config.yaml
arch: "mobilenet_v1"
stem: "single"
mixing: "cutmix"
lr_schedule: "wsd"
Rows from block 3, named by matrix and row number. Each number is 500 + 50 x the weight over its row's rms, rounded and kept within 0 to 999. All counts start at 0. Numbers have three digits each. After the name is the row's rms in percent of the matrix's.
# conv: pointwise conv (model.blocks.3.conv.weight, 192x96x1x1), inputs 0-95
conv.3 101:499397519497484513497455483479552512445529489503520477522470433538484413388469413527521491500483519491608393542382534458523499519529507455470503450514493513535526520521502532453465447482516517558421480631536452514498534516540574318527419461467545427486475596503475457508533610498444474510
conv.5 104:473376493527543496511435509477476548541472494460456424507400480443525405472457430528527495489505564504486448557412512448526549475455564580522436477538368490532506528629510413433413501482497515602541407502517432535460517520480461461476541423479490532402534515577483480516481477429533508459
conv.9 099:503452602487514381488500504450453491566457477454522516489430466445519599470553456497518461529549577429515510532459520498489524540536508502306520521440441463501512576569558540463511506632538530507442601478555425517483406563476496497465570474543456500515439461536489535557480497506524579490
conv.11 100:530464462503470501517506500509523400507494493475522442501460507464449405410460447338493431553552483506305495509467502530495512519451503467500505550600475527440552473539481545459514565503515500502519490473496505559538492451482507494487426527533428471493477384472485552468505302512496502502
conv.15 100:490511527484537465506522462437494465530473458475525420490454586511484557497517471450487482634488480507476594496506443573471481499411521551511507464405549529520471425554496511487410556515474433461729517354445505496540496517507503414494486458519486502411483542481484469502489498431551515536
conv.17 101:481525466505528512433599479519499518529496519501529544460608487518511582458441599492540472577465445515510523470567452515492516463544584440448614580515561489529525330499420466543510544524482477400515383501497563529515551530520472385505407475469579464493521557486467504516501500430520488534
conv.20 104:404517478489360500535507459506528508495498574503446540509500469467523483474510446595511492428447580533501470545497511568498528483485565530463575486580482455590489501445547373502513551498520510532438520477548515515487530434516466477523484631508540436501523493480559529478449458542348500334
conv.22 094:621502486491500502378443542449575464516487482513406445400515514483510546477520436534448396462527436489498548541439494435536459547504429546521379544498496646473416421476534502520500480507473485592467449541512402469475512499425452512567457447507425522455457534503491486492533539425509533520
conv.26 093:430531426484501541409537565499458513496500520521409488444484511556534503518483543498548383522463416483456431531538462535496498535418531527544581540426514553459381479485359521424449422515470521538535518411525565469466520469406542495502505513484504488449500393489407466450481496559492605542
conv.29 099:550365536514468545482549497575506423484505451518474489491452572523407458637478452449536514488512528548516504480456547580512523440524525526507481496391425528365557578521542514491416491537437511519519433510472471493484535400460436476545540515430403511513564582566519476417509445523483493497
conv.32 100:408388555500504505523506383545475483584485500469371469578467549532476505580528518476479503505527562486529553456540516545486521380376569517466464430399520494520469497497491529463466460556457517519520490391506489532454500499509509548499478545506492471473508513502431602429505499513405422378
conv.33 108:484512394463511525515486522452487515501483430505514514482447485502583542511556458481515386487567557484523494420519485507496511717553516515552455492537504516530353459485578510405523442474461537484513467468638522433498512494440550523504612515574503507520511495469486463530449485579536523495
conv.35 101:538548540529539527458553517402530498483456478501488492466507389497494504471402450544500417480535413527473550593527523528483448440478377533464534488478520593487473438552510464478396542568513495520539428478589471454502503541446441439527522442343485485493555426465524467469515407481503600500
conv.40 114:529495471499502506479523510483487463537485496487497474486354517529746540464418445595455484461529432480463487520464479486494509547493540511511493470518419549425488513465475560495448507495542527536570499486433427511484523466451459443525511493471490446462466491466484499498547508513711537529
conv.42 103:471555480478591490479440449477469491483499494484486438473509475441517356454495518485519469526428448486421480528513495539500496500541464505515442477591497541525480562465470496544641490510488512518412489294479478438408486497524507506473470512442378536371495534478464471483451445503488413495
conv.43 098:463468434465494532420479492448509484466453484522628533543453494374537460504452427468534372489457442520549492471541569434561474520478494417497490475475516469471436503580570526326470514403527550507482525508595560518454473518536430510493553494495524449595493473461432518467467504554453536525
conv.44 101:506386512493538512463620460520501393464486490515517463510562513533560499404549533434515520553455511518576422508548517649497525505485541485458562538491484527596527501510461449507573391557499417502553501460506528439550495538487457357473523504444444528497484588466500493499498454547390533478
conv.46 103:495510511464468510478502517506541388435495561476490515496503488542502429446491480449523497407478482487648362500406545386503490582428470447458454492507450509481556468441483532470518479470539519538380451631581519473473522431490538453481489426455487427545451502477448529493589555551490472498
conv.48 094:476506610496423486558529511481492513544487456442391483461559424507492495508579560501572529496484597500449525433613494551506497490530489442470602497499526422541474549549494514362566502486540512470496580475461509512474461539500510560473529552612471622508495489527507468399573464407484440476
conv.49 100:333443467506604535529592378496493538409524433557520498511485452499495471500405523457552517529451410522489553492518468480477520526509516542530632537494511437512518479581450418491517542539488464521559410536514533513504519492544671501510457426485523528526513517524585526520505509452497491463
conv.51 094:484465569510491522486453500567408445467500560440465468559522550541481498500424557479500504477588553464525461469585459519508498422428464434452497466409513478454498476545540497565377457481455482582588487379486431408530507572493471493502524478488468451458478496566427383591461478430537460559
conv.54 096:491475576474510435376490531543516432507504544467566405549493496504452450497535578348439510529508414521547478539497488516453479397449437492434463519432558521512495443540450546556493395463502486537464489424481481559486501515563515495535416533532502586393513484471413511549471586504462424533
conv.55 111:471550481504626535541522508501458531404485463514599514518568440499495522418463551469481462527509433509493504495522511513507504534564470505530409511514441486453535461533485479476463502448491524478591471571517544511504535575538476495502557541506522527530512526494609612306540438341529498575
conv.60 100:548531488531417525505501470509512560445546528535499558478502425528558606427429452598483490452521502503512543569477492466500496536640474480531513536602425501525456479452558463456486579492484469505433501631505509552497525513486495390517517527517548499534518527521529447419439374518389604507
conv.64 099:550447501521570511482424497486459505554440541522470441483520526522527453503549585505524491554560494474555527510519502513504469530452497457489452414515597527507488524504521542561469445487541492510574525336548475478316496510470497471502577479574592492471489398479438525485474635519532385502
conv.65 099:498462458488508464453546458459557447500509422431506547509460567545465465488541493503536458466495472472512363446414544448576531519495503507488495463482538539447481463501511507472559485471486532535503429613542354477426514531518484505447533462496381430537508604455452467545471665450541421523
conv.66 102:549531453464523454505491462517467474528470504477496415481382506497554507505508464544554441530571467445517621562474391439460465503448553594474492564470484515483508393534542473453406465514453500536524411420453547506466580564493448400458550525484447495372495460489510557493514509507429532394
conv.68 101:369416568521516529390441506478524526381489458510555412417402485401436397461438491490486499496493483492481579479548511562519489460532495526520462512497421531444479512513448433410457451447536542546548521467458480482445511516494525375513548526457499554445487424460448505451511531480552429532
conv.71 100:501448562483461437458488527469573489433507458528496484631445441293515498494457446448532498483493471509474456556483482467450494401545480520422486534505458459441592440537591461464504502494555463572479506662476508535523449568583500504537449461477468529504484435485484542506482513442523467497
conv.74 104:600541487479421509515407381483518453533484436524381543489484444483516474512533492515498457592369579517478477511512488561508502439490464540504539522477426404462504477465493422451553487538466494406503494508510492506498517518478423492513494627503450469501511526480485504479507426471417526313
conv.78 105:508493409602489556574481481518469497483517488534454574465537494525535477505459468558544503522441534553536493453524549507514527590547523418531498419516581435456463487488470497381537459312429561451540489480563522465444550539481534468540565464553498477657511478555492450440471481531497557492
conv.80 096:499491484500562519524534527514461492509515504548459473547491472485466468533410558455445496505603552541495553515632496486548504466448504426548519448461499544415492444581541596511390572520507517453639479380433519506567519480522459516539509507562619530488504353493528464545506500550494454531
conv.83 106:630492478464460475440426581458468570484484453487466353494506475529606515485527499506556366486537455488535560439527511515478506636494550510481494519493554515518403528540486446491537500495511424516490491503495482471499518511501661513452459503503517492417472552474461570568534503463536572597
conv.84 096:488489515524520508431564414563448504499462547558533401516504570463432479495564510396570512492511494408494435510497385483504505494467512552434480495465526488506502539589503453477486558440391445647490433411522503530484568483525481526562559521520542448419459609531452412476434481522501511548
conv.87 100:505481476491440488477530462477476470558584550404477496469447482443655454477494447489354576466453430487443461569397532580491504509476473426487518536475479475480628588521526515483514498479506442574517470538431553446396555439541508466460509509466526541484507489531497509571492394486533553511
conv.88 099:475416545515528528472491462472450463414430456476475417489469528501505522503540461621500500517448485542446538391431499584528500533542533559548494416392457503565509502447501492411465571477556594449577484553511504503443536425463497584495565465449418563515518507468474467400551411507549572506
conv.94 100:507486571468533575545468494450413506540449510405538476595443456499527475525473508459494551551470532403492479527525475493460366417481422505523504467516504379482583513496484500471509509635566410527490499505376477502493599415577508484423548509506496550460493498468465518410583507524502528518
conv.97 098:460347516476472451557482442453551481550479509477522534416520460519492539515531475468521485468437487493496507523413497522509505518500513522462544525446503485455512490669459503488465519507528509482551554535544579523574476548519468521516518534526547478587477737497574464441533478415513583482
conv.99 100:429479488350499362495444474541457558453469524478513441533479450477551448504485581483443493550485456429497503443557371529517509525505485520495536506500524493490438476492492456520503490613529495550503545492490495460490516412517465447297459540518476375414477464516490535503447474530492530486
conv.103 100:452624493488389481496427511460494521492494522477477481561492596498528501424568496506518459505478503484459510499481501395484504503476544503467503546584493539598487534644491394510614504497466477520597507497526602523410494505529488489481550515494390498443487360464485475454521519410432495517
conv.104 099:543487483504464533520408459531471495504521460518392541414489542512520498506571478520431496473659592521432499521453537464515480426516470551489430502440427474499494490540465420535433456480439565546524456449524399428488471511486421474507516558474494431480530544503452508493485453483390555334
conv.108 094:476513471470448500525457515517557470486492491421489481488471525547521494515546445519513492445529481412523485456466476479502510500353512533455549561434507559362431401361510548464506519520541491487416503535450533458551457507500457539393520425529470402524514355394472533526508497537517534420
conv.110 095:574509566398494515312509470414541546498396502524505455461509458472470502553538495516515435489549438428491494433531483445483433544503505557496486526479562514520438385526566482479554530502510484599466527530567533474502529462517518481444475537548478445394475494352442522485473485509449521422
conv.112 104:419516549495473407457359509524465494499471529427556471555523542443426499469583495468424496557449516486492498484516481471539510466502588496419472545450532349482432523501476478447514432538529583465434540521502503397458483446506460488491431421428502460482494481486355516464415501532448550527
conv.116 097:487526358524479548444544539487467471488521544547508448543530462529426495477408478410487433518447474545497523543514499513533512535485575521566537517441450524480467517431564472516476558571472513518548501445524491514460511562542513426532366418496491458449563345536409471565419489414508465586
conv.117 095:422538464496494470488528539460454470512503422490491459508490411478466474424482488441477493517499444496504555525528458613537528477479467481492484516574477493701581550519446494534520583475513541558422462449499524464684491549542473510475464501427416457465475473502512492490462358483504540506
conv.118 094:514518530516540523545511460520498568428489489479472504456565505489397523546532464451539456498509572488433503492453475517458478465511506665471427514465488577501409473479479459379476320466443570534429568507515481438509533508376531448506516451458571517497518521527492456434452490444457579515
conv.119 102:574486421464518474439476607441492489557446517501450317462476527501565573539581502552481389514551470485477515481483434528509507568500494563503481427566452579552438491511546490460431513463492484583464539510491423481508497498498582465480466473525487531386468496540462642478521525536483546450
conv.120 103:534534589485515531498390527520485480563470519502478458551484459491496515562450483481542479572495507463596549466401515569473478514296400461482501417473545511429506455426493569405409519478463460555453518446512468525552484478533552450496545483551531470466493393507497510487518605548531465509
conv.121 094:474533480484467503467512531549480437577507494490427494542438541467549485720544459477506508443463498521431510482428517543473537489408596538504493523473490450409476549530484641484461494509500456533428473525506481503438473421491499597531473495446465517502508390460497482566526478512606545423
conv.122 108:423497533494549477343445502477523499513428485454501332438460483526546537533534547522531355455473414443485539512479473478456502502509541625467517519541536569492357453467489516474488463485533488545525505545542526471517487433485554528448470489526513482360492467485496533470506522483571548453
conv.132 094:479550496577504521449521589508527510579476493479520499468599499473493500509424556533460547485482475522471507477542493434610524372420465558501519418522475551503497476513421530530438507607593506465498430435535517572478558501519361514512438596449497515439558488462553525445556495489382449469
conv.135 096:510530489474451502468547438505498677504459493464526508478500469475451497568537596439627505451543527468424505517513465589435476514514543459488459473447535466552563436485512537442426510438467503572498510444469543670394509560495540555482531564419504473473454461511462553562519497482508438489
conv.139 120:480490469519433517494519495474498556433505558511488489487522414463518428375401465543470443432475534507514503530482500470486506444559465498487517473659455542536472479462492364498467470530495471535356493591485523520515546555479472415521403517497579486463534569515513499443492547495351493449
conv.141 100:463453556479496490465490496387512557501396462516470386495423397517552442499506423529610530504481495447482508439462429480460528510508481513456423483489452455520494548458476487487437478588618549567468469504471503500400467565513518497515496385478472502352423486558510485485562457470548509561
conv.142 085:572455511566508525491457573447602445546483514574480515468435495511537520474561481520521461481556505515619505504430556486514557561561485518531436472588505578515460354508470563402500431458539539544521557538507448504471533444443615476505530417577489532543465517492419560514548559518592488536
conv.147 097:500509519544522458480442526572434343526568626411408512521530425538441483490443470486522451476418466485490440493477574461456525451434475576389460521466458482472501531414523400489448513449460491579500383539541434478503480486468504456478476471438496494460547417577481521496469527454517522513
conv.148 106:508532424367453439476469485523530485492561541527549430562468433480528482500416466533549416534500476455508448451437421501504565537500532567520491420517426523486431492469579529456475532517381548522546539517459501481494669439509441493437532536528518489422504555481482507502386469471577566538
conv.150 097:531548475510510528491560507470503571505445476521439420499442446516530474468448467613429472410574469521405407416490516603505520539477466481566517410463442524478484596487533420466408572515491529467551436475517505457462445538538453501430551526461366561473502484527542492474473402463565533481
conv.153 095:531485427466507519472471519502431442539521544496464463496496446513510551447504484554511405563535478567505527586522560513557494553506443496462471568533496505442474476474516453532475495415405451526427524478407442530505519554480619479352528486505484469535590450691445571538451510480476528550
conv.154 098:513614528458526499516494542511487504479462557525435427521518514444558293448445483543489488515518566499555568512463518483513479516422472455479487431496423497327479475377488442448460491500536539549534496513533510529426517472526500394516458516460567533455516424477511547453481487555460523448
conv.156 097:494524538398513516476460573525560446477489517435416491432511521481517514461471456572506602505589507368461457440620415552458515429477505537393488535441466530529488502504461513516455533495581429450545537489466513441528516430481551485417529521493516563437563476499543461457638427512538509517
conv.157 103:511504506490514497505472569464389486443548523496410465492516530466490462488520470487494518566496506493474599516486545579514490456414545467480422635493443479425481458493508531533397526474489523526556490304439499481596520531505481530492427477409523474479521366519454499446475432578520525526
conv.160 100:490439374566561566515469463510466539514508494530560523559485537517516539550536518479464457499446445558559406607502500510489535596490426431587502477544617503515446502553550525482484430548489497357475451495525540447390512550516452445505545495598521479523522490495514448586455585455512557480
conv.161 111:487514471520510476564507549492516483472510534537556560464492505459503464462515561477317556509564472522479478510565485566491492509524499332535532521507503524521533571517518484572452414494494522375514493491439567360440483459510474424511513492570481327523527466533514510498484426516529477509
conv.167 112:409561532519413517496530392519524462454510432531507545496456561526463484562487471433498508471345468496496451500509502499502509498570478588519545520473516492533483510400514440491553488529460496490575466661488444498509526457508490509512466479470317468525517505518643444540488525436539539485
conv.171 101:529419482505502499513483522453597550457476507482540517511506411530483407429517441517490510555494548498513449494453546402488490516496495463477436432529502549557519487552495576431526558487512515500423467624557474601454412575476580482509409427504415465542453615562442501527548570516464397534
conv.172 100:547495473480478491489543510443550461463481503470524480495521577508515444317453442485545471491490475495671388459408543448484475516499546474447476462465535489522513458474518470456561467488518483505516484552552434539518482535465558441502440411469462436489459628494449551474490572548425396555
conv.173 104:557496499527466557424552577524410514439507464485436459455380426493481538496507530518381415506553466471466504439533506430516527501520460469460510356497554516461496427499605510562465541532433430488506401471508431529430543531485476556514450557529410390437548457510499534482478475549466500512
conv.174 102:462486578495435512433447497503507550448535577492604471455385530523490508505614505374461517527490459479490443543402491541505496430505560518474477520546455466523576498456508543653473437479505492575382551480479553516471467476481423472472465483520568504441535512502508538484533530420385473449
conv.175 095:491473489488538475548550464504488481530504482485455479533485546489583522493499519562391422468469481512405658509527521522513466448516552559511432594453469568541406428508545503477466460527473531459552414508433612495406516465439462538490517508306491496511544463503471495500491422505534512557
conv.180 104:523430525514522480454539475499524447486522469498461547448457636563470522620535513470516525462491469501463505505472527463510512485524603599477506478360487490527532531431465536443534496517505627529575449548509415555407493535523488512505538491371379484548494465535540477489462537461592590516
conv.183 105:517486586495430489434453541440582497482467409449389505534402514480490496456530503492487553470577630490502529553510500480486517341507499520466531497502460523507476492541504566526477519479491430508402535555437479458579520504516459461486499499460471524457521558511377444539501472615434372487
conv.190 095:576389466511621508501509472532546517608512536522531469562471574559542532518605509558452473548568403492474600556558480587500505560547548502492510558498505597511472401537477519490469467525477478564526496447551448555524501398348492483502531496512535460488523575514566562469509510500500550494